From a checkpoint of a small image VQ-VAE.
Model: 48-pixel images, encoder activation gelu, encoder depths [4, 4, 4], encoder widths [64, 128, 256], decoder norm groupnorm, decoder widths [32, 64, 96, 128].
Training: soap at rate 0.002, 6200 steps.
Data: trained on rendered landscapes of hills, water and sky, 21.9 epochs.
Rows from block 4 of the encoder of a small image VQ-VAE, named by matrix and row number. Rows with one number belong to one neuron. Each number is 128 + 24 x the weight over its row's rms, rounded and kept within 0 to 255. All counts start at 0. Numbers have three digits each.
After each neuron's rows are labels from the 100 images, of 14848, where the neuron reaches its highest value: "top examples" is what is common among them; "peak on" is the class under the peak. Only what is clearly more common there than usual is listed. The data: rendered landscapes of hills, water and sky. In brackets: how many of the 100, against the usual share in percent.
# fc1: MLP up (encoder.blocks.4.mlp.fc1.weight, 512x128), inputs 0-31
# fc2: MLP down (encoder.blocks.4.mlp.fc2.weight, 128x512, transposed), outputs 0-31

fc1.205:105100107169126149112122139102108132146115177121130128143103155154111142156133148137125138110119
fc2.205:116147113137170116163137134161124107163140106135139150124115088142109115150133086115099121119128
top examples: night (86 vs 24.8); snowy peaks (45 vs 14.1); sun or moon in view (26 vs 8.6)
peak on: steep ground (40 vs 14.5); water (36 vs 7.8)

fc1.52:116086093112191113136120086130075148145119122122141123111141115145091122137137090112129153111148
fc2.52:110160113108099167081175146118124114140120121081126150118106129147179127169136090124149138118142
top examples: green hills (81 vs 14.4); water (77 vs 44.3)
peak on: gentle ground (100 vs 28.3)

fc1.213:116157117130113111131106110104107109131168153139137157170175113122086125138084148128130102080133
fc2.213:115162122126109059151140149113133116134100163142108179154149137160094119095136114155130134114087
top examples: green hills (32 vs 14.4)
peak on: water (36 vs 7.8)

fc1.445:131128080096127124154119114099145155183137097136099125115127106174128096154115074117086136110106
fc2.445:125112125102093078111163106093105142154117123122133114078147155164134107139118157124119179132177
top examples: water (71 vs 44.3); night (54 vs 24.8)
peak on: steep ground (34 vs 14.5)

fc1.493:132124144138126138126124141147103128134146162133131133133154171133132165154145142162157126120119
fc2.493:155139127142100102108159149141151117151164120117168172139084149091108131123130084145117122137165
top examples: night (99 vs 24.8); high relief (71 vs 38); dark volcanic rock (60 vs 14)
peak on: steep ground (83 vs 14.5)

fc1.326:104122177100162102151139147108102141111121135155139165156145159143101145133162088087150108129123
fc2.326:147172121123144142110151134136089161130116145119116102155150117129121109113132132069132138117160
top examples: sun or moon in view (91 vs 8.6); sunset (76 vs 25.4)
peak on: sky (88 vs 46.9)

fc1.168:142130120161028109109146140120142100134124166162151174147104107092132109115146112110130114134118
fc2.168:098103163162159108120113087146148121148104135071136105134133146143149089146147151125106140142094
top examples: red mesas (43 vs 14.5)
peak on: steep ground (68 vs 14.5)

fc1.179:142141149154096148103104160111104085154096094160159149135108149136118140115149094129120112144133
fc2.179:169110154150128150115141135142193116127152111129100142112135115121127111141163118147137105153120
top examples: red mesas (43 vs 14.5); purple alien crags (35 vs 14.4)
peak on: gentle ground (75 vs 28.3)

fc1.469:129087129172182147151106143167119081143117159115117094124152126108116171110112144123153127165123
fc2.469:135118157147157163119151140100072123100086123149110120163143148176116129140143144109167135118120
top examples: clouds (99 vs 61.5); noon (91 vs 25.3)
peak on: sky (98 vs 46.9)

fc1.272:146126122093151121136175101122105138131161121160131152092110151130101133103160137125198120149133
fc2.272:160128095116128137112139126144120091124120148156115149097086114098157110134127157182141118104170
top examples: purple alien crags (58 vs 14.4); noon (58 vs 25.3)
peak on: steep ground (36 vs 14.5)

fc1.300:139101141127073109133129122115099109103143176162146133146173133081127161116151129107169123112127
fc2.300:117135138100126186121166076076158136130120095118147142122104167123114136125128124066122130145113
top examples: sunset (81 vs 25.4); sun or moon in view (60 vs 8.6); snowy peaks (44 vs 14.1)
peak on: snow (37 vs 2.6)

fc1.386:128158070119113060136161123106138136149149182142127125125122126118102116126092145134180119119154
fc2.386:106112135096149096157129177123112144141159153085115125112122119118181146133130153109127110107134
top examples: night (84 vs 24.8)
peak on: water (51 vs 7.8); steep ground (33 vs 14.5)

fc1.368:117151110156163109133094164126103117152136138148098136129138122117116131159113062119115161136149
fc2.368:139134134125092154126118163132169112159091113142092115105078164138129126135156140119084117140133
top examples: purple alien crags (44 vs 14.4); snowy peaks (34 vs 14.1)
peak on: steep ground (50 vs 14.5)

fc1.495:126109097113114122117139144179166156128170153141146149139097087104147110140152140162120128117095
fc2.495:136146137152176149108119120146123105128091164101146107114103164110120144132113079154169142126103
top examples: red mesas (80 vs 14.5); noon (60 vs 25.3)
peak on: steep ground (67 vs 14.5)

fc1.251:149127087127111130082111122143151125160105133107124111150163098132106107158128129142071122120100
fc2.251:097155116104094133179166131116117138124170090095114102169131120128112158143114122116135124148144
top examples: dark volcanic rock (37 vs 14); sun or moon in view (36 vs 8.6)
peak on: steep ground (33 vs 14.5)

fc1.102:104086129123104140086100128143138113118152150118125105132118106143105108128140080147091089100096
fc2.102:130100176138127175131138154120107089152088119128132122115128137114141115132100114154100151122153
top examples: red mesas (94 vs 14.5); noon (60 vs 25.3)
peak on: steep ground (89 vs 14.5)

fc1.241:098106076103124108127154120149139112097138156080129134153122152115126152149097178103101141095152
fc2.241:111119136119126151133114134117092152123100069131149103169102098157148137163147157121114147124127
top examples: dark volcanic rock (52 vs 14)
peak on: steep ground (71 vs 14.5)

fc1.459:084085120149128133114136084106105133156129144111126162165090119122143170155155127115083156136163
fc2.459:139110087205129087138117153137147129152123125111151136091158109139099115166142141121112142157093
top examples: terraced slopes (78 vs 14.3); sunset (71 vs 25.4)
peak on: gentle ground (100 vs 28.3)

fc1.446:098112113115124134124101140152111149146158144141117158156115134105122147127121137147080138131137
fc2.446:118140176123156126139101104136122172132130095125112124164105116156091133122107089112131152121127
top examples: sunset (75 vs 25.4); snowy peaks (36 vs 14.1)
peak on: steep ground (34 vs 14.5)

fc1.151:131067090125149148094124107163146129172091139106155179109142143149113135182122124151090144097093
fc2.151:113096159124164108131101138144131097151085133120142148133143100128104134100172134093084145120111
top examples: overcast (49 vs 24.5); dark volcanic rock (35 vs 14); snowy peaks (32 vs 14.1)
peak on: steep ground (67 vs 14.5)

fc1.225:156154117096099139109147112136134116108105140134144158117108135103130159124150125179114102121123
fc2.225:126134142144099153108108162104130150125080140159151104126144159127098185112175149113146090156114
top examples: noon (98 vs 25.3); snowy peaks (56 vs 14.1)
peak on: snow (33 vs 2.6); water (29 vs 7.8)

fc1.306:141109131145079105150148133156146111179093155131154156143139112189079177127107142099107122143120
fc2.306:157167126147080136144155145130145127152169124182126080128154155153128118106109172091141144122100
top examples: purple alien crags (58 vs 14.4); snowy peaks (36 vs 14.1)
peak on: steep ground (46 vs 14.5)

fc1.246:103149129120125139089117120116092158168149115159120135112107137117113120129121130114082124128178
fc2.246:152128130113101162138145105185110153160147116141123133123141134094110134118134106073112107111129
top examples: overcast (56 vs 24.5); red mesas (42 vs 14.5)
peak on: steep ground (74 vs 14.5)

fc1.217:165166094090103154082099161100131122106173117120110152135142161149125107116137124128136109154108
fc2.217:165139109117127155112174087155138136095098100134121120155149160114119143119126131092160137116128
top examples: water (89 vs 44.3); noon (76 vs 25.3)
peak on: water (84 vs 7.8)

fc1.301:159127094106110128131109153115078105119144137136149127127125107111178109097176134147099096131128
fc2.301:135165089139128132165125127110104092118107089132124084134123124118164139156127128143121115141100
top examples: desert dunes (71 vs 14.5); noon (64 vs 25.3)
peak on: gentle ground (70 vs 28.3)

fc1.137:121164128143128103153162134043151094146114110119100127155099130183141128141150139127140102124062
fc2.137:117136127121110136134127153073106100152127123146112123125098117136094148111139110137099168129097
top examples: clouds (99 vs 61.5); overcast (94 vs 24.5)
peak on: sky (100 vs 46.9)

fc1.157:121149126167136122125124169136134126145128151130138125119126151142067122098124113116155112113073
fc2.157:099077118106101132178158129163169111100112168180126153108160144131126088108114134158115092128131
top examples: sun or moon in view (51 vs 8.6)
peak on: sky (80 vs 46.9)

fc1.125:110131107123100131157109162128119121098151141107119140134134095140116126132120126126153164085144
fc2.125:167155150164119149125127133119143131161149147164148148156134116104139135133123133137127092143143
top examples: noon (83 vs 25.3); green hills (66 vs 14.4)
peak on: gentle ground (98 vs 28.3)

fc1.318:135136102158106138117159097148150081157094117149138119105097116182143157126107124165101133130088
fc2.318:154153118149099072146126175090132142129156151116133070154126154133146098103145126125135146094157
top examples: purple alien crags (58 vs 14.4); night (57 vs 24.8)
peak on: steep ground (56 vs 14.5)

fc1.222:101108164172100186125120146121132134110154195121055137160156135117146095125177132104120128154115
fc2.222:144163117143149133146175149172098101132123132115132113153136138138095154128157119115112135115147
top examples: terraced slopes (34 vs 14.3); green hills (34 vs 14.4)
peak on: gentle ground (87 vs 28.3)

fc1.190:097190124143147124134130145150103115118105123167117101145153103107119144159117124133166154113129
fc2.190:159116116144107116076108113139146128144147125094133163115137165173142112144103077157133101118082
top examples: green hills (81 vs 14.4); noon (78 vs 25.3)
peak on: gentle ground (100 vs 28.3)

fc1.499:151125116102133179124185131159108079154170143160135158119097135124164133129144153149102135135113
fc2.499:140097148131161170102102108145086154138069149127123116118094162124113116141136082144145138087159
top examples: red mesas (79 vs 14.5); noon (66 vs 25.3)
peak on: gentle ground (60 vs 28.3); steep ground (36 vs 14.5)

fc1.314:103127142072065138104088145124166170132130158156133141149125131101101119153096170157156127106140
fc2.314:093120137104126104133122138120158133120121145092143137139141102120116139074150134116174140149094
top examples: water (80 vs 44.3); night (53 vs 24.8)
peak on: water (53 vs 7.8)

fc1.227:129100114148152108154115163110124067155117131134137142135150116160070111125126110156131129125142
fc2.227:125134141134131162127145098131095120134127102145138118151081081151117125098142099124174127127164
top examples: clouds (97 vs 61.5); noon (96 vs 25.3)
peak on: sky (96 vs 46.9)

fc1.479:134191129180131107139128140141095132115098164112121107160152115132155097156175120133079136148112
fc2.479:120129130110120152111127153178154159107116130117164106157093147132096105122094109130105111141080
top examples: clouds (100 vs 61.5); noon (98 vs 25.3)
peak on: sky (100 vs 46.9)

fc1.421:087120107093125143108088105139090171137094102146155117156119102132119114098140119110062140122140
fc2.421:132111093117145124136110179141104138102120134122121109076103133120144193159118097135107117182153
top examples: purple alien crags (49 vs 14.4); snowy peaks (34 vs 14.1)
peak on: steep ground (41 vs 14.5)

fc1.271:099143131147099101127153181142077077106103130149146115155094128102127160166120159109141114119184
fc2.271:144108133174136135126144100148141112135089087146143143115134158186133122154147119124116141162101
top examples: terraced slopes (76 vs 14.3); water (70 vs 44.3); noon (68 vs 25.3)
peak on: gentle ground (84 vs 28.3)

fc1.403:099151154103105120123145137130103109124089155120182117123124116158152200131117133106105115164095
fc2.403:098133124112139100145099120103092115119111107099127071116093100134129168126108130146137123098127
top examples: sunset (65 vs 25.4); red mesas (39 vs 14.5)
peak on: steep ground (35 vs 14.5)

fc1.482:095115150140075095144104172136110145132147114112142110115157125161102169122125075088132095161078
fc2.482:160113131084088100074127111190117146136096134112096134114159090148131164122161140132106149128110
top examples: sunset (70 vs 25.4); red mesas (43 vs 14.5)
peak on: gentle ground (70 vs 28.3)

fc1.457:127121099139102118148120144142147093143140154126100096097082154148150115112106124098093181108086
fc2.457:145143140109174151150099144128089140107142128125117151147151120158123139157173123142125091140127
top examples: dark volcanic rock (46 vs 14)
peak on: steep ground (50 vs 14.5)

fc1.313:095115102091140101094109097119131120133110143153136113126147137145120168121143100108084169154129
fc2.313:124119089107153123135089129133094164135114141141080134132108112134130134116137154142118163134113
top examples: water (90 vs 44.3); green hills (52 vs 14.4); terraced slopes (37 vs 14.3)
peak on: gentle ground (90 vs 28.3)

fc1.378:141087145143117089140133083164118150112067121083139135141114154119096123140117145133121086089109
fc2.378:124150106132131143122125139151168133141134123127125110118117154112110132135080102131096135134087
top examples: clouds (93 vs 61.5); noon (86 vs 25.3)
peak on: sky (94 vs 46.9)

fc1.66:106118135160127171182121152108112127116126139149133090121150155150100143132130064159111086122084
fc2.66:157180119098078134174102109131162159079139136146130121146149118128136109107147130099155167121099
top examples: sun or moon in view (95 vs 8.6); sunset (66 vs 25.4)
peak on: sky (94 vs 46.9)

fc1.436:123078053122138133100131119130115126163131142142124110130122129175109190159109178137099156131143
fc2.436:115128117146091125145154121117099101184112120190108161115129093126139150136100146136100151115140
top examples: overcast (51 vs 24.5); snowy peaks (47 vs 14.1)
peak on: steep ground (70 vs 14.5)

fc1.152:145133114146121134129117123108138116139088117181135162138095101165122121116130155117103124134154
fc2.152:125161154123125125136141148172119124108106107120150147142078110121124126131118105101115163162104
top examples: red mesas (97 vs 14.5); noon (80 vs 25.3)
peak on: steep ground (76 vs 14.5)

fc1.286:147137111132074108131118140144132102153122091139120168116162099132148139117159129166127148134070
fc2.286:157094122105115144107142097192150098145117142110086126113152135124161106139130123153120135159118
top examples: purple alien crags (86 vs 14.4); sunset (54 vs 25.4)
peak on: gentle ground (85 vs 28.3)

fc1.387:141164116161123100158115153126137124114101141150138161146100132134087136115122119144099120129110
fc2.387:091102130127145125147141126188151102141166129110117111090128124181124107145109157133107148105141
top examples: sunset (93 vs 25.4); red mesas (44 vs 14.5)
peak on: steep ground (46 vs 14.5)

fc1.441:115108091112154153107113110143126099185188131116115111139177127082132124140141165172117102114121
fc2.441:126121133123189170117122120130163107113151111122114097158062109124109145132113102130115106107125
top examples: snowy peaks (88 vs 14.1); sunset (75 vs 25.4)
peak on: snow (67 vs 2.6)

fc1.243:101156121122122093130117147135155150114120120151117110120113136155144132140090113109102137102129
fc2.243:146091111141115134083118119105133152122165138147119140157140117104151188096128093104139100096083
top examples: water (82 vs 44.3); noon (78 vs 25.3); terraced slopes (32 vs 14.3)
peak on: water (71 vs 7.8)

fc1.416:152144156120117095169102178100119117108148206137147132123156145174147115147130096125131138133092
fc2.416:117103135159148087198109129128127135094086150139142174141142130095142099108124112130106162175135
top examples: clouds (100 vs 61.5); noon (98 vs 25.3)
peak on: sky (100 vs 46.9)

fc1.317:100151116138160113175156143091134053122112097118124087122106101163146109121120125155141115097120
fc2.317:109115152130141145141127144115130083127100114081104091105130185104135100115102153173128187136138
top examples: green hills (79 vs 14.4); noon (58 vs 25.3)
peak on: gentle ground (90 vs 28.3)

fc1.359:142145134135126118122122132101156125146113143128119149092084119172171109123126132145123120118130
fc2.359:114089114123149101098144136094091134139132125117122084152129153155133135140106096145126124118147
top examples: sun or moon in view (91 vs 8.6); night (66 vs 24.8)
peak on: sky (90 vs 46.9)

fc1.470:122154146165127136151073147128129102129087093147140106122112114156144121123161112122139105121144
fc2.470:131098166170162148069145110130102111177134124122132122154084123152162147125119139121144196133134
top examples: clouds (93 vs 61.5); sunset (52 vs 25.4)
peak on: sky (99 vs 46.9)

fc1.37:167141146132101123131164118146091117109078131122105133118113081108116116168112094142089119116154
fc2.37:139113139116142120129120147102126140141118137117128130147138118116137138103134144103178143100105
top examples: sun or moon in view (66 vs 8.6); sunset (59 vs 25.4)
peak on: sky (96 vs 46.9)

fc1.121:113177122165097082159138150144119109124139165153094119108126149129133162106168128120125065129126
fc2.121:139180134166116118130162109094159116146153096184125119133131139109093092143089121155149070104112
top examples: dark volcanic rock (55 vs 14)
peak on: steep ground (67 vs 14.5)

fc1.420:161154132137105116125108135154122125108149153160127131161146112128137098154153120118160149143114
fc2.420:118118133069134116070114106123088136158126137180103141135105121135126099113138111100137154080159
top examples: water (84 vs 44.3); night (54 vs 24.8); dark volcanic rock (33 vs 14)
peak on: water (52 vs 7.8)

fc1.156:149116139133102137124122131155181068141190169154115105151145089111131130080164110119143114138122
fc2.156:120146144153146129117111135086146142115135155101138149125134145143163096148126080124093105116127
top examples: red mesas (96 vs 14.5); noon (91 vs 25.3)
peak on: sky (82 vs 46.9)

fc1.43:104111089092095117106131114168133087156142134080127116125134154149105151132151127120132102111089
fc2.43:137116125140147134100117099096150110089148115113075125141152085131098129121126098148145139130148
top examples: overcast (69 vs 24.5); fog (67 vs 29.5); dark volcanic rock (34 vs 14)
peak on: gentle ground (67 vs 28.3)

fc1.488:105116085163172129113140133119116144155133097125130137140139142138116127126117151147135141112031
fc2.488:090117140128126115121169132146099091145124113116166161111109081144139094164145125177132147118170
top examples: water (98 vs 44.3); noon (73 vs 25.3); terraced slopes (60 vs 14.3)
peak on: gentle ground (94 vs 28.3)

fc1.62:104151164164090129122127168096099140120117146151129142151087126136134125150132110084111164168169
fc2.62:146115150143143124121139150182099130143137151077114129149136123132124151156144083128145133121099
top examples: sunset (62 vs 25.4)
peak on: sky (82 vs 46.9)

fc1.390:119103094162098116133108092127118112172113128132155138113122147164145174093146090106114135153132
fc2.390:101134120154137147161140190136118161137151124107138156095129122136167137110135117128158121121133
top examples: water (98 vs 44.3); sunset (95 vs 25.4); red mesas (37 vs 14.5)
peak on: water (91 vs 7.8)

fc1.406:077109166094144111153100153125112114091089143109104145140113143110140120130113093139109164142130
fc2.406:124117136111149158133140133158107131110118152138169129156119158162081113141133158117129131111169
top examples: snowy peaks (80 vs 14.1); sunset (60 vs 25.4)
peak on: snow (52 vs 2.6)

fc1.57:123134104130114122156120142112125153127128137115140122148115154176142153098143083088154126119176
fc2.57:144187136156109150170161107151121188107140102142116130157137096138107132114129142075131143136131
top examples: night (100 vs 24.8); water (72 vs 44.3)
peak on: water (59 vs 7.8)

fc1.398:116142133080120074106134161187114145105124134151164123116152142114137202145132125151159138161125
fc2.398:166129125148157147102124135132122134107125104145137145093130159129161114135119113159162145155079
top examples: dark volcanic rock (40 vs 14); red mesas (38 vs 14.5)
peak on: steep ground (55 vs 14.5)

fc1.226:134159120112102138109096158116154102141098153169157125170059110120143134131102109141139144134129
fc2.226:113148127153143202131146122187132092144128129157165092148128119103106120113151162104114122119153
top examples: snowy peaks (73 vs 14.1)
peak on: steep ground (68 vs 14.5)

fc1.431:121169102147101164131138136174101122186121118148141131115096157140120139133140117133131115140121
fc2.431:090112123132140155117171131147153115137103120150135121172104156130111076084141130128130139113151
top examples: night (51 vs 24.8); snowy peaks (42 vs 14.1); sun or moon in view (25 vs 8.6)
peak on: steep ground (49 vs 14.5)

fc1.146:089150142183104120146127162119141121148147143136138137148164092171144142131128114122116121127088
fc2.146:111115109096139103138128121147062105185092132112110141125112108137144154116146119127147123119132
top examples: sunset (95 vs 25.4); red mesas (70 vs 14.5)
peak on: steep ground (48 vs 14.5)

fc1.263:124134108164055101112074153171133123145133140123076141130132062157175117097142117141116131135129
fc2.263:120132155115115137148163119152111150154145158138092104101125154165137136139163093146118184123120
top examples: sun or moon in view (56 vs 8.6); sunset (54 vs 25.4)
peak on: sky (98 vs 46.9)

fc1.69:125146148127106079139162123104132103160135150182130137133167108105137148132123124112145134104121
fc2.69:129153144094117108149142161123135139132102106115142124135129133159097135107132109109135118142116
top examples: noon (99 vs 25.3); terraced slopes (36 vs 14.3)
peak on: water (39 vs 7.8)

fc1.304:183178105136135129134159106085127111145138199141129187124142158131130141126147121139127115121138
fc2.304:137149133127146141150136118047135129076110132118088156133112135125132157104118107136157110137106
top examples: water (96 vs 44.3)
peak on: water (94 vs 7.8)

fc1.428:115119103126124116120139152149121072157139171171123132104106142122104153138170123139115126094070
fc2.428:110136096109141131148121106090118110111109137146136130126115138129121100140081121105091124164115
top examples: sun or moon in view (39 vs 8.6); red mesas (33 vs 14.5)
peak on: steep ground (43 vs 14.5)

fc1.24:115132094121151120100154133129079135134114136106112141131108120170117175141146131096106152114193
fc2.24:141155111146109157124084121140137144100090127116125130163128127136120063105158128122150163123136
top examples: purple alien crags (60 vs 14.4); night (54 vs 24.8)
peak on: steep ground (60 vs 14.5)

fc1.316:122106100137087135130089120118127109126118175129151146109155152124096133128109123115079149159090
fc2.316:105161131131112131135153118122135094156117094141089159082131117153149092188149104154134149119120
top examples: red mesas (40 vs 14.5)
peak on: steep ground (62 vs 14.5)

fc1.94:134119088149176132129127174102168162158159113142135130156135153183091133131091157095157159139172
fc2.94:161134138147132152154126146121160158097135122139122111165158137154143101128142147112097130102108
top examples: night (100 vs 24.8); purple alien crags (57 vs 14.4)
peak on: steep ground (49 vs 14.5); water (31 vs 7.8)

fc1.345:101109126114103114121143142147091102131062144137123125099129124131127153134150114161090152111142
fc2.345:098145127089092132180118143109110115159121147120121181075135128086117125124129097131117103137099
top examples: terraced slopes (54 vs 14.3); night (52 vs 24.8); green hills (33 vs 14.4)
peak on: gentle ground (85 vs 28.3)

fc1.339:106151127110093103076122153150116131150114154118140169154136134166069171120139113188114103113077
fc2.339:099085137125115105111121125137128130148115109144168145108117121119091156132097162117137100107140
top examples: dark volcanic rock (61 vs 14)
peak on: steep ground (49 vs 14.5)

fc1.153:110149119080089152124132108117145124089147127108113135106139104146144124092133133167142127135115
fc2.153:189173116123091098135118138125103131100136112148132156138148125131138124144130106145159123090116
top examples: sunset (77 vs 25.4); snowy peaks (52 vs 14.1); red mesas (39 vs 14.5)
peak on: steep ground (59 vs 14.5)

fc1.178:156133115109127157126127130148144178114128219168133119157099146121081102150131111106153101109111
fc2.178:107166137116117134160126133086143179114157127103116146086132136164125162113157101113159109096132
top examples: noon (90 vs 25.3); snowy peaks (77 vs 14.1)
peak on: snow (53 vs 2.6)

fc1.270:136141125115076104126116181101114111078136151123138120149144163152129150087143152133113141170096
fc2.270:155168166165122154146157118126098111144130115171103112172141102088137141120096134128154142125119
top examples: noon (98 vs 25.3); clouds (93 vs 61.5)
peak on: sky (86 vs 46.9)

fc1.181:138120130092129113156186135116159138150135124164118131109086140133100117120159145129124123117169
fc2.181:146124130160140181137115112117154119134115125134158163194129132128149092118134098111129160134094
top examples: red mesas (58 vs 14.5)
peak on: steep ground (41 vs 14.5)

fc1.155:120148111179117134158087101071142116146140132139117128077143134139112159107140134116141130100123
fc2.155:135196168094144139107092118137148118118143155116128132091138112114113120144090148108113118109134
top examples: dark volcanic rock (55 vs 14); sun or moon in view (36 vs 8.6)
peak on: steep ground (53 vs 14.5)

fc1.348:136121103132114146157123084101112148144176173192145157119145130150114187118146115119096127173135
fc2.348:100130148139098090136132120164149154127087148166114123109135104156130124121114159141141149155108
top examples: red mesas (64 vs 14.5)
peak on: steep ground (59 vs 14.5)

fc1.295:116111123129113162161140114142101110142119122099123146131166148126132114127165120136112120102092
fc2.295:100119106159116121134129153112161108114090137188133127117137145160147093105144125122124148157114
top examples: noon (67 vs 25.3)
peak on: sky (80 vs 46.9)

fc1.400:118134114116119116160126124053145118134084144099124155138084143160135118105121152169176136106095
fc2.400:112150136084125124095153114104133092127145127072128069140096144112105141150106137157133107118138
top examples: night (89 vs 24.8); sun or moon in view (74 vs 8.6)
peak on: sky (78 vs 46.9)

fc1.92:081104091115168097115149143132142138164132150117098144164122120150114120167130212122136109110150
fc2.92:083120129109121122128137165154137111123114125171137117142150138125110152108139113161146098136131
top examples: water: dry (84 vs 55.7); high relief (63 vs 38); green hills (43 vs 14.4)
peak on: gentle ground (57 vs 28.3); steep ground (33 vs 14.5)